A small contrastive image-text model, trained from scratch: 64-pixel images, 10000 steps.
Rows from block 3 of the text encoder, named by matrix and row number. Rows with one number belong to one neuron. Each number is 128 + 32 x the weight over its row's rms, rounded and kept within 0 to 255. All counts start at 0. Numbers have three digits each. After the name is the row's rms in percent of the matrix's.
# fc1: MLP up (text_encoder.blocks.3.mlp.fc1.weight, 384x192), inputs 96-191
# fc2: MLP down (text_encoder.blocks.3.mlp.fc2.weight, 192x384, transposed), outputs 96-191
fc1.92 101:146126117089140092136091160145152175072135133077119110143148161090055141172155078052150102112150098089086141099116121146144139101129136117093104136092142132105180141106116129124044144179128099088137076106146096143102117054140101096146132074137104179112074104154173166091120128084146141133
fc1.93 103:137155134082131136081102134085150167086079094126141169092105091139075120192058082101165081118103107037172168112113135164112105102160146104159138135107138071089162153097135082119143088105067112125081158089125130132095106115138050079136153120136114136109079083118148179100105166104135134132
fc1.94 107:144115091118119105114132111074134213100143104084132119142115096123057110203117082090149066099155143029126151049140139207133125115136135151158122147109125145111126121132107125099110116125096101100130127120113140098114130128155017097139097076110109114077065067168143129024090159104123131144
fc1.95 109:140089113112178065131128170176127115083142163081149113156188180093119099130107062127161135166157094112124149144093115134087132109111102078114134197100115146072148119160146168135084184114165104120133141091150134173145074076159120109157117045115091139098084132092144078083097138129155172148
fc1.96 109:140102119122123104098114083103084173123134130111123122141155120110051146214136070117136083098180125053121109036149081156131122117130133118105116155159136154104102135143129134120085095129087147098071114114135132098071142096140076062089111097121089157078065086135112124052085142139118102135
fc1.97 101:114089140117146077118114133151123137097112176121125155149157166148066099140134100139140094072172105159127142145163110180112200123101186104128155160084100181176164146138133142142098138158120142075145108100111144192085129070113151082128129105119102102055097124084150114116047179143172175135
fc1.98 094:129170152128095101096099150118127133065092134073121116101141081124095162189089090121132112135133129085167150115128142156129127100082113100111125167115167068161139152124101091156153076103079153111106156102081142135111071171133020120166174139103102148113056091168172125114166143120117145176
fc1.99 079:102164119093133151089073155143108132096093155131120139114103089127106160171122118086142085099136131040131151064092147205171103084157094117174120129124133084088157179108121105161099105110119120139117158064118090177130133122123068096148124134142129148129099094129145134099126151129123122124
fc1.100 106:134147121160124129083167095073112146142093078156118117159119110153090146243165124096104093154195114121171095093171140114154056137158135184157138117180118171114143127150140170094158075135074127074159130147132062110071168151149132082109126137128162112082136068105120111108154199182115119215
fc1.101 121:152139144130135092084110102124121187130136157114113114107169137100026133204154066109159092085199140095117145054120098204166145129107112105117109156120138171118086142124122168094068103131091131129112126108135155099097146109151083067103130084129124148041080082144094131053107134128125146114
fc1.102 108:153121101123154156104126059096117176116127114092119164123122110125097115193155117085141089070194123025161149060145132202125108112151123127186111149056144155110162126126159134103109103112106100111158125079088158124097144140148092069079096122111163126127105073162116130088102096111134097118
fc1.103 099:188141063081098125087136129086167158133127135080126070141093112168108155167164136091156104133124143061103173067140136174113080104097081116142099158149137100040095115113120145102097126096157070092151078092115232151127137097131092130135096127117147102127108109176133150098172120079084156134
fc1.104 097:117133121127137134143100185120101166124121151099137138103157117112074169158210059085083122070201135096121115145155114211166158157137111101097146158059179108131154169142110159126064083145117131108100158121105100134108108125124057061080142076137062167123059112128165120133132097170140119128
fc1.105 099:100130132118180098068078144129092149092073113087130110148144186121069127207121149081153094087201104102142181111122097150137144149129173121122145188102137135136175181111148163147097190162141145098104118149120087162111172111161138132113134053114099151108097131144122127080105123109164123139
fc1.106 090:157151072116099136092152104105158231145144173104096122108142092120074129192134127068147117071115138049134164054155129182141124103131129099151103119092135096104098116168125120083122090114132117125123130076135159105120130168161103092163149103157148092097086097166125149089126148110116142123
fc1.107 113:137101171114129099095139087084136154115113091129154125132132090172045084217125096092142075092185130055137152093154146200126118098172171152173132151111128138138125135149147150090081111090102108104109115078114167126109135123121095058090101088116119149113083093134136134051108126129115119150
fc1.108 115:140138131141099100069136118102122186116158133124116172139157117108008139238154048139117084098150157069154120084139091154147149109122189126113143147136116142152122114169135133102108091101099144110111119096135156085102121138128065065094124099123116145092062073140138098037111149123099112147
fc1.109 107:187178088100112122125124144114136182140119095114146057131089116164098177133155118071153107174150125120120170052115133162128104120089085137132105120154135141047125107112140113129061115088140090112136106100137213100123128129187146143151099144096152118102122098170130140053170138088099146109
fc1.110 097:101103150133152139108128129087100134079086097133136126116156105133078120187113119105101076108182094028132128117144170199170116125177123152206100165096105129110147147159163136136122077125075091125167130094108133154101109139140074063138126083095146170110103101103151100106125128120128095117
fc1.111 105:135154113113096112050098130098119169163172125120080182113135098136088099172111096087146027097134143047159139048136116151121125135119134140139111137085106094082125144137118112086106077143083165140126105125134148100038159139137093098142135146102155127075101097146122150073091169110105132115
fc1.112 090:133095128119146126122149181136092168082054109093121102181141107102065109164136126129134082124172120111147166116125150124115077098122096160112175170069115129142078107139150137166173135102167109094136165086094163136106108118142083117099083090110122140084129109109182102107141103097115112195
fc1.113 104:128144076110132136100122116105098147144121149125128154122133114121096118164152112074157048107123153056153169089082146148148124132127114129172124188105116119076159135128140084098092106142084143120115099071120124105085157118148054117141138130096150139046097109116127120079144167093112118063
fc1.114 093:131119077136100087095151095063128170163137132127038131125120093161078122187185099116119129050135160111143059108152126111163198179138145090143095108067089124126088095142103171118127090131079157155091125132076133105085147134118133072104116113073120114091119121125111124110107176141095169126
fc1.115 090:139136073145123133126158119110145214113149145104134146117138118125105128142130126109118128114137149051120118070118195110128119122163120126198120110091133120092138113169139169111114086146129116092121136097146110103124155116166133128133138130199156171109073162135117120127113097155097148100
fc1.116 117:154125122121123070085126082087126185110118150113108130137131144093058140202148077068147059049180092065146134064167101184125133137135167132147100148087133130112140146139116157102114112091083103096105121100114142101089123126156086038098099117104114137102089053141121113046094157155113129122
fc1.117 107:123124129118122086102150082067110173136123127112139097134166108115020104207144062119115087098158151071115131069147094199136143088143144138123106153121150132151139144176122133100082114103090116123107118102116194112100143117135080061100095096116084142088083084152126126007080146114108139129
fc1.118 104:182147152104100121100149109132135151150121169165150145147102142123122172153148140032192133105165123127113147066180125134160125139134138097118063129124172113144120105104131130077091118071144062155159090128078196073135106133125117094090125137105101100132138004161128090111174130132108153118
fc1.119 085:197127171100112148077119122127150187125109112153094129121084139181124131148154127090176105128147114113096167025126110178153163111146116118160114112117126092172094136102125084085139135089142114138132054094093206143130138120093110124089131140145123104124134106167137135134144112052109128078
fc1.120 083:173122115082120146087088081123141173149092141134136134097127133121091162167155081078142095081166141117114147053177100154129147134100055094108111097103148195068156141066119105064120067102100100111152114067159130119132134085160120112040114133136136097135130111157127128084104113137143145138
fc1.121 092:160092133163091165129145089084090219139149086151101135186116156185114142169154151125129090108141149147131161073190138208113119179127184172085151077093105125173135101165137173086104148132115120113086117119085188097102153108147132085089082167093108096104139071140093147102145128118083111122
fc1.122 120:153109134097125095091128110084130175098123120126141131174127130143036129208097102074154096089186144077127136058151108184122123120150143106111120149117136140143142122149119124069095104116101109134098100117119132098115116123159066051116076128142104098086078074145135135041113152134122146145
fc1.123 113:172132180123109129089124058029155103140126131098137095138111130155095153190145092156127127131167147056139108121180144185125126206093137103091115141117152108135135115121130204084106120119132109109101105082106133135123141166141119067136137128094094139044099103107151129070129131179121153133
fc1.124 096:157161139142132141140111130167125170138124125156113088142064134159105183166158152076185111100200148145111163103133100166110125142114096149155107152137154150133105127113143121063098114087125153112167147118118171119111128108146132122152128151095129089127168001115116103079167186147139123140
fc2.92 116:130087126117128095149156095101125113133164144153150150117162085113106084143118092192109123170069145113117107155061089057117184112131154100134144072164073128124158110129094113109149097138119135166126103118112076119094113159147113135104129107152178152107120203060105125126047200088144166139
fc2.93 097:151071164134132126114157180149117124066157127111186197168175171116105111134170098136133077184111120105079148106098105065102138191154143130098138106157110104141135110132146133058135134129118155184166079160134055099125153181104094143131104107143174119159128094179117158093080175069120133128
fc2.94 075:147114109143121137170135171110139090157166172151109157132106125112109143134132102108157168152111110188134139111092069083073142148116207126112149103171124065178152146122169153140178195104142137115145142160131089087112155181183130133177128101099169119133164091162125098170109193108134136116
fc2.95 135:105113097144083109141115089059101053155149174149146149093145133115142119083111118179138168173109143161116097186134082104159153116124129083107125103175137130138109144128102052127145108087140178159105151097153024096105110141123162167084159146106157103171127153124159098221092176130157182091
fc2.96 090:144132096111100136130146130074178107166192147125097161106150147112140127132150132109162164182099137137123132149128089060133148131108168101081144091191098116118113110110084106118207159114167182185109126110106087126127139143094153160150169137164177064160154149156121150106148175074154188088
fc2.97 119:139104133169051127105141108079089090097129141097127113165177143142194113123177094156085144136116110167157125131114080124138160059112136140129153129168109131194114105151140106136128131045114151137106158080142110120070118132155135160125120067078145066122163079159182096159148155127097136111
fc2.98 116:116118109109145135124095153128110109096104074093132121168157129151192077117121135120140106178082085088137211169112166125045058139171107166122141124155100104096136138099130117173131186157127105118165140148138095108164127124134117111165134079118182169172171137151106157183144145043115090144
fc2.99 087:113090137128154117123118128101107139118175095138222040174114152176102146134167097128145138163099098179089202136120149138085121167143169148071132107176125109153096136104114124163150211151132162142127111151152156066159176137159159122140131110109125120157119126230114149091089142116151114142
fc2.100 118:129148138119152135138139106120155125096085127153147135119100159164136124113129154081125141152120094143103130174108172099132119183121097119167104134111148121089132120095158078089146136123116092098161101060052099112122115063136097171066127179102178102156144125096160139136132095147098138119
fc2.101 096:215128126092062141117130163114164112140152140160088145143147138061113139159131153088174154118152106116118146103107083121121115146133163091117087099117149090160120138132101167107155137124194118126156113192150115120162120154121147119182147028134162149133131069162104085110177134097109208114
fc2.102 087:068150167154144154121141183117086047115091101145140140102143146118173083095137122144135088203085070129146122171155131153094133130201132153088167177154142141182105119112155141111133162192112133101130147134162059105117139157114094127145108123079113151170159140128113139174127153123107123116
fc2.103 119:190142147120056144179170119141153106200168166109104115094137094151214152107079130158114179124123180128123115120140151139168149128101114076109140121131141142110093085155106137124134074181169104132082121134176095115141152156088164129174137194176095103149099172122121113167149055147127160133
fc2.104 108:108164219126122114101097153098106084084107070086164155109134136157118122148055174099118097176038054139168147161125137161072103084135137156074168125168136104152129177084099119150148156109109117122128186102103117058113094114128121154163168122084134115140154086105153164129135198099127101158
fc2.105 126:178071148085118114170123116063186136094128177130136103157137193146134119117155090155151141142114102165070171146174112122108139114110111117120121133144166159167106127106103100128164207103191099117116068095115090123123066077095130155110089120088100093141136156074207129174126142136125167142
fc2.106 084:144179198088134129156165167181087107197127148136052123105088084145200083062154167115153148142139144182114078080135128114122133078130089134114142140153119184110153106087118118125144085180148155138205125129148142217132179139085185174137121172148119152163155235111088125153157086129164114164
fc2.107 086:139120083142109157124185160103119138130140145129144178105134128113138113117089103125076099115084084158177123123162092094133130153116178097114153081117102146183165127145126130105195097092132173151124161117158082091055164103131138155113143104151213126173175122173172097108122169133093151077
fc2.108 090:143088065135089160170141167061176109194157146174120128138136135145158122122135142143127171155087121148120102143069125102087123131088137122091157050179101090186114124132108130124160129094120161177137111105094142122112117124104138145175141155153188084150177123187122114173119123109103139120
fc2.109 123:178140089121090157221132119154178122193146157127122132135126100172176177118100139143104189119121168140113147143162172121145122146098117113136160126111157146099075096146100097108114102155160097096072133140171070102129146126124148113169089168173113092160144170126143120137196099163131164159
fc2.110 102:148098118101171126157111140146198172078103102098133100165115191149116119145174137104160100112123108099030188134154179135101096215098109127127112162082178175144142113112124167127110179165176079081135095100057189122168125104089106100114091125117088103127077146123124174090151118132103122116
fc2.111 101:108099160132127116115153188073107161103137127100186174138118145142085132178092119095146103182123123141150127098170147176060154171139206124097159115159099095171167151120158146092205149094127161133096112166090126046129107180074071066121144117116139137157142085152118125096110202086110150203
fc2.112 118:168087054131100099148145098083159115148161166172134112164134164092142114113125093162145204176127144125092159162119088105165161150146145087131090052176143116143114126128124083086130131139202092135112100102172006077113092079142171192107077125172159116183129160131197090183131158145129161088
fc2.113 097:135079085159148134144146203101151130125161111124127123166123160124041145180195095096119125183140134121077149086122105131135135213138215109114094131129120073165076129136120110118197168090136140168154100208156134087184155137085126132123103126122149122189109099183089126108114101086149126188
fc2.114 105:158101109110177086106150136147162180086152142175119079140151166023157132142101149113177110142102070099089129099098123115142132098162114074140062129159130153112162103119091140125089130164129104165183120200131087138152077073136156137132127068180161171156101164137083121139104113119140171133
fc2.115 094:109162177133092138147106178143118060172114102134092055091108136123169152093163140165126129163102125178184090164092128184124127068104109125098150169130122155156076138124102084162129109124115176150156151159165091161118089112112203179124147163069062136143217123095120108142130122129140102199
fc2.116 077:158156124148109132099104089116092103097155101150114105139139151064078110134123128083123139102157155191128119140117083111132166129102152090104124119146126107163166155132126157121098134163162164172156158122155143067093158040145181126182148132138189145185199154136144105079136163107141158084
fc2.117 071:138102071135094165166117142061119139136182140131139120130196130140132116123098137145175152165086062137095168142114104128107126115139161075086115072132118041118176132131051075150173172116187134154161143136109117132194069138152158135126143131122129096161120183182140098123114162090136194106
fc2.118 118:110087137173110149140170143107138093108070109125126142159145132130190166129110149118077125140130108141174155133128175091122099109153121158167136135122155155122094089170176115120152154109121076055108120087148093125070121136116128136146089138123148124194145110093134082164182113141100108106
fc2.119 088:108151145192138145134098109069136086088140103123118135147117146123121160119134163104107133149123113138136163148130175089134119148114186153084116124180158156179117113109137064170206100137139086116094140067123088085133134139052128130122150126184125142152114122106167149149175133141102115123
fc2.120 087:160133141136146143168164195120101084089145136116070161118135185089156165104049206142147162225130096143131157175068135153126046120100062126117120131171139102076115126140118117131206176140150125121102166172131095203180141145139181157144117106097127161200155124095156091135156119097099124127
fc2.121 117:082154139159144143136106155102130096162106117099170138140077117155194107064128139131123139160110160176145136162149127098105170118124096150141160130152118102113095135092110093193131122171104169126127122149152105154153161177147110129127171194130130108170113160103102194191140131159148104126
fc2.122 068:169162136120137130110086129095121168057111102112141142099133169130087139117056145093181095173137098121088177135133083144140093142206150100118123125129151097137151158100117120086167122110191161179160148183142154135174135109121109157097165104177211098128161090178156150112087173094177154106
fc2.123 082:098133185144122162081148102068165145123129091180190129153072147113064109149146107123141111145174072116136119106160098104120116163115151137163093036134130148132146170108147130079155085127109129111129109109095059104102181141100140145071128182152115112172145088131142162120119116164112116069
fc2.124 105:158116125170121137166177111130131091176142127141144097175134108220161159112156154161067197138148183148148123148114151104122127136085087161149114089142143153105098051179176080132181137113124109109105144082148124126136114118161171129147060189154134063160176161137154096145165087142100124167